{
  "hop_length": 320,
  "num_classes": 4,
  "norm_position": "pre",
  "activation": "quick_gelu",
  "head_dim": 64,
  "parallel_block": false,
  "pooling": "class_token",
  "optimizer": "adamw",
  "lr": 0.0014,
  "beta2": 0.99,
  "batch_size": 256,
  "decay_fraction": 0.3,
  "warmup_steps": 220
}
Rows from block 3 of a small sound classifier, named by matrix and row number. Rows with one number belong to one neuron. Each number is 500 + 40 x the weight over its row's rms, rounded and kept within 0 to 999. All counts start at 0. Numbers have three digits each.
Before each neuron's rows are labels from the 100 clips, of 14848, where the neuron reaches its highest value: "top examples" is what is common among them; "band" is the frequency band that holds the peak. Only what is clearly more common there than usual is listed. The data: babble in 24 made-up languages, each with its own sounds, syllables and stress or tones, from a formant synthesiser.
# fc1: MLP up (model.blocks.3.mlp.fc1.weight, 1024x256), inputs 0-127
# fc2: MLP down (model.blocks.3.mlp.fc2.weight, 256x1024, transposed), outputs 0-127

top examples: voice: deep voice; thin (high-pass)
band: 0 to 250 Hz
fc1.375:527498488533523505436525582502518501509468479540567517447520465464525503478474481563566482519407455542417446526499573517500457503561444433514469472528538494562558489567554533439545530439429506505462506454469478544462473490505532528521496531503531588540582484614521503477474527458419453552489474595460497532531501547503521512532419471498518466502475543519505506472513482465537479469529
fc2.375:462467488497572531457467431524558428524544493451540550534499540516438532480471559511480495422557505463510531554509468446459506505426542499488533568491555544543424496468427497553496476532556525468511487508481492416483435463419506478438508501498519385447515513521503500434526466495552482515502535448448446485496462516502502484496526465454514411540495494510514525470502494518510509454420

top examples: voice: high voice
band: 250 to 500 Hz
fc1.203:484456493408502507527555537512440486520541473509493461513509527459519539498491574487482455444473544468496473454468480491473474443421601528538559563490456500478470507454426479515482463550493564472490474439513503458495531464447431455470495534532439468495477460446497592524530440499496464471472515562465527444479511511524500474446483552529493484495484531508521512477427447492574440478431
fc2.203:480464485485478548530523473510493478520510471457548553551470509442497501478474505507457527405535498429607444489512468479491495492432486544512532541487511534551483514501520454509448465506592582547478435507498421542470494560503632562416478486440513443529582518519538498463505495476540497506525523486501522459510512549474469467451594468439502498522500511479496567511489526534503512502487

top examples: voice: child-like voice
band: 2000 to 4000 Hz
fc1.17:472441530528512515439530507516471515513486519430452515490525546361566538486505529477507513435481489522469455485480530523501479458496496478505509477525459499485481471578520384525466547537468577489458503513578479442467534511512468525585529510484584463508561496501519457514444485516498511512469453468542505530594551485504534530484515448396483454522438553520550512501479472478465462490527
fc2.17:557515511449427522531551483583514516485440410535563451421520474527491477496463531503556490514520469509431536562536491517495447506511577541474468490530519458494536538517481449478486468532494486510483562424451448466457482472473493511487460536479458447531507440550443493515435496476523550575462472522496462411480510552497489483542491512498535461476526509514530499495511427483481457575492

top examples: prosody: tones; voice: high voice; /y/; /w/
band: 0 to 250 Hz
fc1.489:513489497477481513537482537536507511480506448532525492496502497578475491468459543484548528541511467524489574555494480490454426496486548536525536511492509497434494561446471528433476502504515427543583518429496495493553403472486480454498469547565415495525471390476467552539490409505499440534479519598437465452476523518570466519546473558596531519446557488540532404484468477457540440472472
fc2.489:497441482491441533425572442519478505512505445440521428435499513502576517502560551464537469478539475530445491476481442479488525517512522535482470545566447448523429437475475490544463493514516527457443518464470488462468510539461459480508491536448508418520519537542509459578438493508518542491511524443535544432478486546504572496445450438482509493492498569518516626493467499528536465543470

top examples: voice: deep voice
band: 0 to 250 Hz
fc1.462:511574562488500480466506571468534514492521467612508526468479508523537526505428580487503495516452518502422511463509520476523508497551544510531491512551477486412490468541446519555571452525472476480483541437508489439559480456479392461494538515589511490462489453467444554508513398512506501552450441528484440546513511515489618523521395576551594442490520521476552489442446536502552499487470
fc2.462:546522522538635505517470520464513505480506473525499584541540525527492469463447489501488530509556477523526480493479482439491512512521477400505513498497519628510525470502491489495457492486501439567482455502543535524530462613525534487471496434512459566533545549519535486468517468522530491547475456476506502548496550455566525538502557497527546575492454478474481499515535581520490467495484

top examples: voice: child-like voice
band: 500 to 1000 Hz
fc1.377:436508460478355509493420484541575466436517512485468482449400493566500439576510486485453446516494566505492523449583486456537501570445530558461486432444521414412447462447509517552551455493494486471494545493439497425462530410478409433460527516555505491486433448476559475551541529485503424470498474485514451545464464526517518519517507531576467477509555486497505449485485525525473555472502
fc2.377:514571519537412503452494456522557478511548462494590470431574508537471500532503517492506440568510528522483604572536542524506528466597540576495443468505493452468504460509489547474513552526553490462518513465528560447454482465425446508465518501525463481513514463538420443491508508609543572514575538510490432456487487496557549511520463482503520483476538454549509506449521550442539489545467

top examples: voice: high voice
band: 500 to 1000 Hz; 250 to 500 Hz
fc1.107:480483494381523507491528450524464507500475498513395503513491538433535506556489540469418499473469545450511455427491475525521472536458511510469491438574447503481448445512512444582525414488485537480437547532409482447480551484535479417541495498475526443450474485456564519495466548425468459467474477491541487554451499475448526465534529497494481461533499518430481497454484521464442500533493
fc2.107:559453499441428542510545486559475515413446423464577461521542520457481525534490476516514436477549531468519466499509556501469407510551547568518491445547465506508481503580443437508482497572512534509394492488442476497452511545449460498551489485466484439471498444485504489487442513451505551531455526487468488507482535533552456475507492513511526515515529489494464487537497450502514518582529

top examples: voice: high voice
band: 1000 to 2000 Hz
fc1.558:507509541509497496547477511503483533448536544459501516416442392457564471517456526530484506443484510509474546534546510556532498465484537460526469450502512419514571481476548527491464484461473583542522541505511443464494436507473536528450523509486526513505525516554533468536503539523471421494516391526531509496549512599471534499514502494482521458471479510531543487473488484460439452455578
fc2.558:459589493503569479471462434430524456504563570507511517549455512448463523508470491508460512484565507496606509491487494493459522512479518479490507504509487514515397508471523513562490479504519517493476504538484523500478523545496519501502539461504508445444477555464533506422548469461489492486599532499482468542473522461502510455513517490483443524570527487450490530462509568512489534515483

top examples: voice: child-like voice; rumble
band: 0 to 250 Hz
fc1.487:551493452487487498477451509494503522536522479517469528446526454541547451480412486478531500554509468514423577475510536558562535470520523521485464503481508501444588491510549528490574497493471534542517590456530432453493454444417496484476478521541496572491429475494430537534500473566508483556500430480520506463548459503449523523531479500552565475530517546494502460503512519430450483527510
fc2.487:460401478506471514536538513455471557538501533422477528593521495462517456506548503498480578396540515485542441474466474521416486548447466545514527508546468548482457565492515446431436515456527461522495452533488512595524527549596541539565457473475502489492510473454502525491466536444458525446529550536531539480503523489504397463487543457479447533443509493510489523484519476560461558479551

top examples: voice: deep voice
band: 0 to 250 Hz
fc1.248:417489454519503524445495491504527446497513570450507478503446507464489544504564480605521473414432501517491445529492510480453516574520525493524514551524539490523457540498487463468519544449445576459466474550490523527476506507521503502476530549482530495528538443540510486478504544464422517462412523486453486534555502548536513472425432476418434475458489502559483543505472462550549549448482
fc2.248:467590499492556498483514467503511509530534518493443492483469500489495494560535512457425478487519563499570481472524489500580531509470545472480475518539469456474487512484556505548486479550483544490474530508485566445474547524477519492510581396482537500499473610495483497516448462494502511441563462478567489430469529432477504497497588480468480540555468452457527539498548531512457496531482

top examples: voice: deep voice; thin (high-pass)
band: 0 to 250 Hz
fc1.612:531488548561532541474538555472524500524445504484556506466472423440487491488457485568549490520441469550439478545499564493483488496571452415520456467490525466537590489549585505431501560445452528519490485485535484500471471493486536567535506530535510571567577482599549474506533528500439430524510458562453489543557517542519507512532439460497527458492482507559503509506501506392530474459558
fc2.612:481528495491598526438477458488545446492528516487534568535480550501452518483477531509453509456548502446536518501517485448484497495428526479441529527458548548543397505488429531590534475522574539445508506516445500419461485487448512492438540484476550423436511526516507516410540458483553494518513523447462459525503491516482541480472539477477469448541489476474512533454502499499505492477426

top examples: prosody: tones; voice: deep voice
band: 0 to 250 Hz
fc1.508:459546490512447546397481568525543457447543484499508514520567433543478494489456561549509461495537487500505510545508562521488451488528573591506526527526563499484530585541508527436552566557500528562512497458478437470456366474426499563477510544552471511508499464575391535509460431456460529563488547504452465456552524510526490535499509518444541418490498507563508450483505492474530491525443
fc2.508:534411472462406510488529528446467535582482479484540471571511498539504472471481520451521540495485450496513482464446483507510522536470433585524495490491448547447534435511465494524472530434537491554582462551576470504538534497488458493524408525501524473503432456426539518563568526570518493463512586436522538541528473523464432508464537436507560432452551517470473522500518516472490545473489

top examples: voice: deep voice
band: 0 to 250 Hz
fc1.348:522550530480471546530489483567534401441460502530538479492477471458463559521465477612501394491428539497491490519563498467477521475574611534517503512490563481543466464538502417524536434547520535503441488494440452472469470501424493454455564520515471440478507474509510492471543447465481490548511486518414425513493557502531520445480434549501502477521566468519481489497494498472578485523461
fc2.348:479490476494497443553489502429462590546536523542502556526536525535510495468518546475511550470493494477543482447447456520508593589473499531467548520539456581488504527465421492506496479381565495493524511526491498542595505581494542487556493481477563510440464503448543543483451503498462513491512548483569541446540485492403524496538514488457505468473476505500486566505513496593441523479534

top examples: voice: child-like voice
band: 2000 to 4000 Hz
fc1.169:507443576525467524476539535509501512519513484448504524450534529396509544485420561478518512483520481538473491538498532527481418454483522522548497461542460476436486489516518441499440553523473521536474489447549467452452486534501457545540489525499556441540556455507519450533449458491497463561474478513507458482539558531517513562590510474409510447540470514526578506487470478439460422483530
fc2.169:548548518448409551529521467561502452489454451537534439485543485504475518448463504509592427516510434553466515580487478531503476513559585566500477499578513500507512510528540447514477452566527470529445521478486424463458477498456491455499516558497449456530509481533456472483442488494529517533497543502466477436489542472514503498590474526483537475554520522487510462516530486506489460583450

top examples: voice: child-like voice
band: 2000 to 4000 Hz
fc1.496:450415484517499505518504497527482525520431489453487517448521539370584515497517535467503512468450489487479468494490505520508486497470497484485480453495460496481507413562516381532461526473446539504440501508528466448503548515535458468548490504479591444523550477493594514497452520512449451513466407514541484503580552498493516518542511470442480445490478537536514502477485468474487492466550
fc2.496:536537512456424508527571513563499498481449442573504462467500517536476527501480510479520489553560504481470527523538506512524463520532581562488486499538472485461543539514492445509521490562515418470522551480480493442490547446513433496504500517504437441519504431492395514527475485516551573537455487486501467441504501521522513483547480578475529453504541487503533453508491456496496456577452

top examples: voice: child-like voice; prosody: tones; rumble
band: 0 to 250 Hz
fc1.679:503552477445435510536518476544512541451435481501534417481510450450469483533440459485479485488496513511503503476510488500542462539466589571530435431495473470462552490629508426493451466583513566599471520546470429508462483512471493510569474499496503454492418487472470483546444482455511548481529498478538463498534505484445443471498508496475517503528573485424496458545512466502461581596494
fc2.679:398493467580514445510510482532525455541472529491517521436459565544516484524587545529490491493462543494444514521498500438476541497520498494457555503529542516510444507448419487493490510503456459382448506430503584444505509460560409443497569460521515507525570465547490494449436518518465522507484417560470487477470489492554584534493443516514437540466456522576541515437517451547576462429511

top examples: voice: deep voice
band: 250 to 500 Hz
fc1.740:545440525512520522504461452472491493511466496418520515504488475495488467498450406538511511530516496509497492524507612500437473444517479447505515494486503485498589478502532500371484578452455578529473465489527501529435461507483527533486458517506398589548518442544557481498558554510491483505439499560478523512523484517567459525464499489537475595492484492545498510576445509473534503521602
fc2.740:497547482516621460477480458556596465459462490513523537464507549554456501504517508540498472541497512499504550513550533433525545512535541425416499450494554517555465479535408485535555504511511504405446580463439558415456492477496454424463532476522515497518557524581495462411474512493521559571483436475469431488465495493517588515502483496511446523513468484533520493461538459538530465524498

top examples: prosody: tones; voice: high voice; /p˭/
band: 250 to 500 Hz
fc1.518:499471532443498494495563563502444515525525470515491483527494531485525539499499553477482428428448542495507458427465505493492496492472597543536566560513442504475483491464435494524526469516498580500442462462478504471522536499440428430473508528524463484522471459436520589524550446465497429466468524542475543461480523506507526521446478547565495464454470523524490539462419459525577473485403
fc2.518:477484470476478534534468481511514471481538516476530556562459515447478498517461470512414511410546535422640469445511477496519503474424512557480534502465510550541474498491506468546481444492606587510490459542500458514457522551499604537412523469461546454487534527493547511443516495464522494483550530480511501485513536519454478467453596493438464517522510484453506539508504523564477524498493

top examples: voice: high voice; prosody: stress on first syllables; prosody: stress on last syllables; thin (high-pass)
band: 0 to 250 Hz
fc1.473:486501457469423508479475478516419466490570508488493488431470516415527560541501460503501426469497529465449488438512502517560460472517498552563482462483482432498473487527460500561548486520477536498521551511554477467479496420449425498522566552504524469453477476480553446562496555504516507502486485478499531545510561444468532482500442484469534447557506553441483462508473556493480493457491
fc2.473:446527512523454540552488452434463434495529508526505465519462537466483548465553535467553472474428468540495468541457434504559550519505544548506511517569491523524513460516533465559476485518536513513469443516498466461490541503414466499535550515484520436492468533465523443499478437512500526485490582448484531478498574442483508531513461532460570454573475521511427520539530561481567494481477

top examples: prosody: tones; voice: child-like voice
band: 0 to 250 Hz
fc1.574:436492461519481502545479457535457475502505526429477448482415503467558483475525520508532497414472470541455543501486401464488552542466497510512521488521506494505440480446511420586428457506484481515457488522551456441528507516523490446519557519498589448511484522488554405537432509526489478473494452416511529527578537523506499519478491432447495503478493611526530524472510482560472513434539
fc2.574:417490461516496439528475439461518466542536554484508465432505480584494489490564629530549559507506497540456548551480478498456502545499538515428495526567546477522422549412439491492465533490513481451502580457480508454530439484502453442522500498505458523494480524509496537477388414501435531523504456572483485411432527481529497479567456458487470518503517503587510514469544432445550504497484

top examples: voice: child-like voice; pink noise
band: 0 to 250 Hz
fc1.475:423587468521465436547427492499521481511483524477405484489449460521514461485475513517503562412541480521428532507481432434517550528435493536488541501526545502433518510507438481555439493545460516571501494533552431443561449477548455442516518548608556538493451495466549465552471462526470498464475453459514501524519500446471483573488506462473499510491490569503500511456507493603459536431535
fc2.475:469385482455382519488552491511504452508502521446510406533494447498481479543512563522484520556588530515504478548500498490460418545455514596528426492518514429457439510445496486512463505524523446500493516551476499464509482489509450479528412502500469428493471435475509519537475522466470451450543530528481488487437441525576415459594514467518499481547583487513503507512509470477467567539495

top examples: voice: high voice
band: 250 to 500 Hz
fc1.110:491530488524425516431544473476527490527519470490569473512547539462476536534499568483502459522534535479511487539511562462408447506536462564529469500508480465475412546545494513479468579536526487489533470463518501486455504450460457570511465512502442448532537431487437464500500502523512513533491548509489453490514459479538482444521471462485459511492554491524512503488455519449593512536487
fc2.110:540507454414472508505459462493507470502608556485542479587509478507474477492510470565494520443573478503624480453466468557458497504515523548474508491551497578570435527432464495511497430444626496464510526564475521589486512573509587479479517480468513491392488539470494531451495519533473573440582576466471532516462540495469455447441529466505458548440552480437482500490574518542471536537521

top examples: voice: child-like voice; prosody: tones; /æ/
band: 0 to 250 Hz
fc1.414:495562471494402458550448522483551440467470525514542468469462380497502462528477427601507492427493505502433523475532454492472524530516540519497503486505584456521480525489502435531492465483480491555455513519469386530542472502565520478491547522529524490528474474528529528501498455435452497501483473463442461543554528525452483482450438509459460525412552563505513505469501440566514523496548
fc2.414:561444503447514526491523465454451530500472547518424492497528435515544453477505500553539542528559483496470470465507538527435474477498497487455488489473505468519525575463520535412496553479504452520502538491473466571498482562577516516570478529448457555481479506479518567518487506446432501521445500517510555483444556505471428472514483520575439584522503506505463490576458484463461457568542

top examples: voice: high voice
band: 500 to 1000 Hz
fc1.362:439534436444419538448490472458454523490566579504443494478501485445582540529523524492436518504467541430488421429514512552498510562466482535518511502507498452476476574510573510498525533458461503543528535552428424526497507508542484543519511532468513473452447510479478537549502482446450523507452490469562509515536458510454503431531499527438509488520514571469480505569435521493461542510511
fc2.362:426445470532469483530491460487500454488539494477541461469498476565528462523568603529499488457495497504570516515528443458509527518519497524451484551517593501513444541427458487515449450574516529518459544424511467512484435510442523466457512441495487489464480531549490488500418456476464480542539502476518532404458524508486526498457549432522542526508507500583487572507538440513552512514471

top examples: voice: deep voice
band: 0 to 250 Hz
fc1.365:479508500520495480464523535532488501500604501457499502389477529518552544468536575482544468465518487510395540544520538545532464526467547510517509531558506473458469549436447554498538568514463513464529524420529502459429484460439460551459465554482463476537529507515444456509457502505500531549465469524496519418469474538537543509501456457427504465490469529566530521482453485461556459457451
fc2.365:516563501547611453499477528546523524426458466577490582467420529555506466508494481498484479531479488513453480463504489409537512512539518412435522469459512547496518449502435532503518440504393427457453529458498565484504514535556484445471568498538542549513515473525499463490491505461509471531399422526515497534484567539507570558451498549596525562481435506471540490489503485597474472481515

top examples: voice: deep voice
band: 250 to 500 Hz; 500 to 1000 Hz
fc1.159:458513521503505488536479446455509438540450535535462510515451467507484508525550461583479506502432529485504384516518469476500562569551502462539522522579565478513589512498557478432467502424444490486463461550490521538534461532571492486452520522567518539501539450551508487491545557501450513470423503537466487510559473524471491535527482541526518507454463493520467513542449493596528542497528
fc2.159:513565533510579439535506552561533549447466415534498525483544597539488470521541513438486441512496542520540499484514497460567511548542548478423522448506472509470453448566455449557560450527509455464442527463432592458513579514469472430486544430481489500526564536520484486461468523476551524483505453530519498482441573399513575557523529535551509499456448426504494455446512491563519489536454

top examples: voice: child-like voice
band: 4000 to 8000 Hz
fc1.721:492466492496406542445534560544546488510468486443479414391486466521506492555484516521491493480465530497418503512542494488499477454457496539560468530504500382410528502490481523432482537524430503486525544467552488472474471422537419499571479569579496468527477341507445517581485458460436500515439467516469436479528472536542481485429463507487515464499553507519561493536412436490522476473508
fc2.721:510484504497516547503512531528514475560520465477473513515477444465474556546430527543490533391488522467541451549526477479499430483494470460597458556564531507532537473504500439500444479530472488583505486498553477528556397537499513487510487443511500489502529496529526471500446440488513472530440470528454468524535487510522463465428537429460567486477506486464560506471504483499494515450468

top examples: voice: child-like voice
band: 0 to 250 Hz
fc1.55:473525481503423494473498511514521555467479514489488465432578451526522407494407524488527528459468473550387508478485538496455448501465532564466523433478507461359486533494470518432484534505425581574512538456488425506460454444509478500514468631538515542503439414478491509595469492445441482483455488543526493486494521549456476552469479481545450511448518528514513507475488431483508509500553
fc2.55:471467474529481541470583553506533475564505478507492527513506499411460526537519562470442513499422565439545451521549457476538465477448478498552469579449499485545481436507520492563477467589494506512558465506549493491496549482468539533476452441498570463520537516522457503495485490537567478506531492475505453475471460527408462460493578458453536379564498453465483571478539499373546550456395

top examples: voice: deep voice; /r/
band: 0 to 250 Hz
fc1.514:473528521501496504470488492446542446486520563552524500349507502476546510505501514579506418503484504520354450496535591507527455462524486486453504458497565468510500547529518561493531530524402540471502533452507494460444507462463482547457526557537478547483534494583486527488479522470443484556448423556499501529505523455462547513530433531532480520539478540511452475550469487440544468517471
fc2.514:479583508504609447525460470508526455520505488569496599467464577510459529488514479514481504513527531464475529504523459504547564505543569470495552512510502542515474486482470497555540413501482442411491528501458556480491537491491485479448568489540545433430511488483471504373523496573535543484418469438444450466458481453433545510515474562525516509530414494422510476482460557543509506471499

top examples: voice: high voice; prosody: stress on first syllables
band: 0 to 250 Hz; 250 to 500 Hz
fc1.271:499499444424368504471489477518511414442564502502501445470420475464486557596494456520483447532529557498486537436534489499490453534485515545547456444488488439501439444483462519582531432500497481474495559529450498441443520485448397450513513535510531450475444469475568440519502527480508473489497504475473438569515472535543502454524443483486508491548547507428515482501494524523456536522532
fc2.271:487505536565475450477514510504485532519528427430559513428525549515529499503537552425502446531489507512493555545511524510564533428539478496508471487517464443481533444529497519498500598533506514500530484431591538424464520437437427561486510474484475490593522536521459446540478495622560548548538499487553497431502516457534550555461495438495562491461445500554531536478504532459553467489500

top examples: voice: child-like voice; prosody: stress on first syllables
band: 500 to 1000 Hz
fc1.741:451542427501364513504443523551603520440501530468507500424440501517488437551413477495453460465523520515480530469553559467532449497413531574439484412435525458365459514507502493520533514537472532517507586479491465395442514377498450499478493518573460503527433410474574487517493483470506454492497451502515412545483521486507510546512511485528429471493554488500502418466510484478459514496483
fc2.741:506540523538438485491513450501513472525570492504602506490538523532473502516539519504515467552498533512582574558514519540488542479607537569512472475519480479492486477484466527471517528497595467431512465473528611514455496497449493504452534490509510461462553458536395467444517522616533592484613582487487499464470506519530536502493473497502530504479501456535492509458522568491550513530480

top examples: voice: high voice
band: 0 to 250 Hz
fc1.291:522552484444446485383486534542523444468516507543432474479474450542488482516444492537485486482492518511461534408520546475491459445486517533507516461467541463489457486496491544528563439545498471494545554494479453487446491409494445451518533592496471500438451488480456514532517466434480481501486512483471500546472505528431477484425458519532486494535527510385544452511486479502459520500492
fc2.291:569555552515500549471543529484529510493525450553573586506551519432465519511449444469462441442458519467569454471552536518512499493568521508553498523472479498504449494599533466515575498516546495530537488472453498555447542498469549558483534484481513469460564456541487498429552508486545523561502542464498469563519556494433515512440514495481509486499477464475488520496465595473549494500458

top examples: voice: deep voice; mains hum
band: 250 to 500 Hz
fc1.737:513452600537485547532508496478474490502463459457507548526483504507474466492410511452474500517502517483522481500521487414487471474511490533565544497431509494436553500524588480466470532538534499623541464453570459483495441461458494544513524515570471515537490406499523446563533474536540423549463521450491503506518507511480478572493520518562559485509479471532495452594412531426520503463532
fc2.737:444472479528491480514494411491550446517518478428511469447500484538443520539585547509492495556507529510534538550545477469485573566539544490470468527544537428530440518470468476497461537536522519449446519451431558491459463505448518501467506476509474457532541534572470456493434453524507612533541498491492432398425475507557524480505516459484522541541499459586514561506519501517577524536512

top examples: voice: child-like voice
band: 250 to 500 Hz
fc1.305:442514449508486500478490565487562512560458534549467475498469516525472539494511509505519536543473487512471485541471532505525471553407491517502485553501512495442543530556488531470529571481481465474574516526473517484535519409545429520561448547565433523510452469451472579549531471453417470456494511627490446516525427475526467518560459513499518437541538492519502465526499486441518515489439
fc2.305:529459496504410535476548447497530410509458477512573414484510446516486471496509548537551446554460459568499497562506465452424530514567485562481434533498554470515448472473509516487443477527578457475432496454494482481507431554482478441493459534508489478508532468568543441480484525486475432561570529534476492494492478525579550476541416505562484519553579511533500570526554490501526493551492

top examples: voice: deep voice
band: 0 to 250 Hz
fc1.632:463469522510506554481508557448539458484523545520526504402537496467540511487507536564524402509437479527361431497513570533533482490498458481469492508494572487522520530542546543466519550482405558487474496438518497471467486485443493553485504549527472555520545496609512555491472502451411420570465443572510497514554529504512568527536442506512529458534475555541452499548496489439544456495446
fc2.632:492561532523623483475478440549555434546512479519534584492488566511436524474497528530498503458473514480489527572531460472477561536519581459500552559530535536535447474484422492539527439479530483418490492500452544479488456492465528451429545496521548434450564481540477472370513515543533516506432490471421456482487447522466531494488492496475496446510401476488533516447430510539539498445460

top examples: voice: child-like voice; prosody: no stress; pink noise; /ð/
band: 4000 to 8000 Hz; 0 to 250 Hz
fc1.87:519501477455471546449503490514500486488524525513479502480554403497532437527405518557508467460504525512488537487557561542528435399487501515448473453499530475498509534525533523474521477610493555535495558459528442479440443438475486475523508498498490510404458497508435528519434497429447465550557462556504489514460537434421464469530511524523500481578551484455482403482532467401479440518462
fc2.87:457524498506468463483511519504506525544508531511465453489495436515523476536535513543504533460505519501479446480515481500479524533473521498507458522508509497492468505521475441499500483471548500505434502534497487524529515525561496462554510473510521501496497533491489533523473496496448533487766453501531484489487525474536555471464502465474443550455549487478518521449537527580467546514489

top examples: voice: child-like voice
band: 250 to 500 Hz
fc1.373:486461478476411545422477450473539426507530507503482451467405479479479545597531455519465454562500568503479491448528510479498495548489509527501444461480490440468455420470514530566536466451499490462510545523469505441418524494453376448531509544548510449468466435470569484525551503463443434500486508530489438541494474514554495463544450505525520501579540493474497514541478564442467550532514
fc2.373:509533539535448515463502477475494504520535460479560490433553536526482519514521512444506422589529511523479597533515509509527546507540527551491471486492472459460514472511506559491490584514567466483516517445544560448450536503449394528503528508500477474572478493502452452538505483566530532547587530493557484422472516473545552542528463485506528520530489477535505545540506538433520461559432

top examples: voice: high voice
band: 0 to 250 Hz
fc1.474:524526482404490519415466494554488425476566504492440477511447545491488550523433424478486453452500532494513457466525544526539417449474538538579478499522460482497466462491513528536560437505506497477484520527490517502398518456485456428502513514499495477450481476461501470501523537447537500484490512480472500565488495486498481463453498522477481508568531501379535406523476500537448504503469
fc2.474:460537469526458496462502498512516487424551442466539492523481563461480532521579450445485428513467535474589539520512567541562503496519489544510489443497482495522449410580528541547518521525500519434461438480445520431449546477411455549491521464453547419482493523500516404471497539474555521517482587503502486503459487472484542510515496486484534460563497495481476558511532541490540568512562

top examples: voice: high voice
band: 4000 to 8000 Hz
fc1.765:524484467414478536509454477481476438485547520521502429479502410489511552557510429574521505510483529478477462455535449562516509525480544487552435536497513468546525507487486505522515444464504532518527533565477469556512430542487503469538500518492499527425464511508502537513496479499442513511508500492489475518571422501483491395472465513450550491539564521424518473558496503530459529539511
fc2.765:498488511511477431485497457504555457511500509505491465483543562494449508518532470470478502556481520546522521447481486479512546414525492511465494472448482502490400449504457491536509497583503530384483500450543576453459592461470424476522550463537545492483497489507493472490464448528519571490479553460539471491457501456504567535443482499473460543562479478497537545529493494527547482541520

top examples: voice: deep voice; /ç/
band: 1000 to 2000 Hz
fc1.145:502516516528503511478478543531459539495479533446492493473476411489575444516464501526487487469469521484488546513525527529550489396499463446508484497500498455497599488511546547431445546547463597595501490476570449484488418470501504539543519502516480559522487515508470501575490491492456454493521423555521543495538491496517480506465509472514533533481511507543524453520489453430493475475513
fc2.145:452550492493500515492498491455489513460551542509512549544510532441503505501517452531463519491623531457512499462499516505447440550484531520474531454497483528526434540545454479552489484544530534446448488544441504516504533566534495529507545442484507427446498529472472538446500484465506571495603490484507498561465596461511531471497498520494482565495523501433463507459518542517478520546501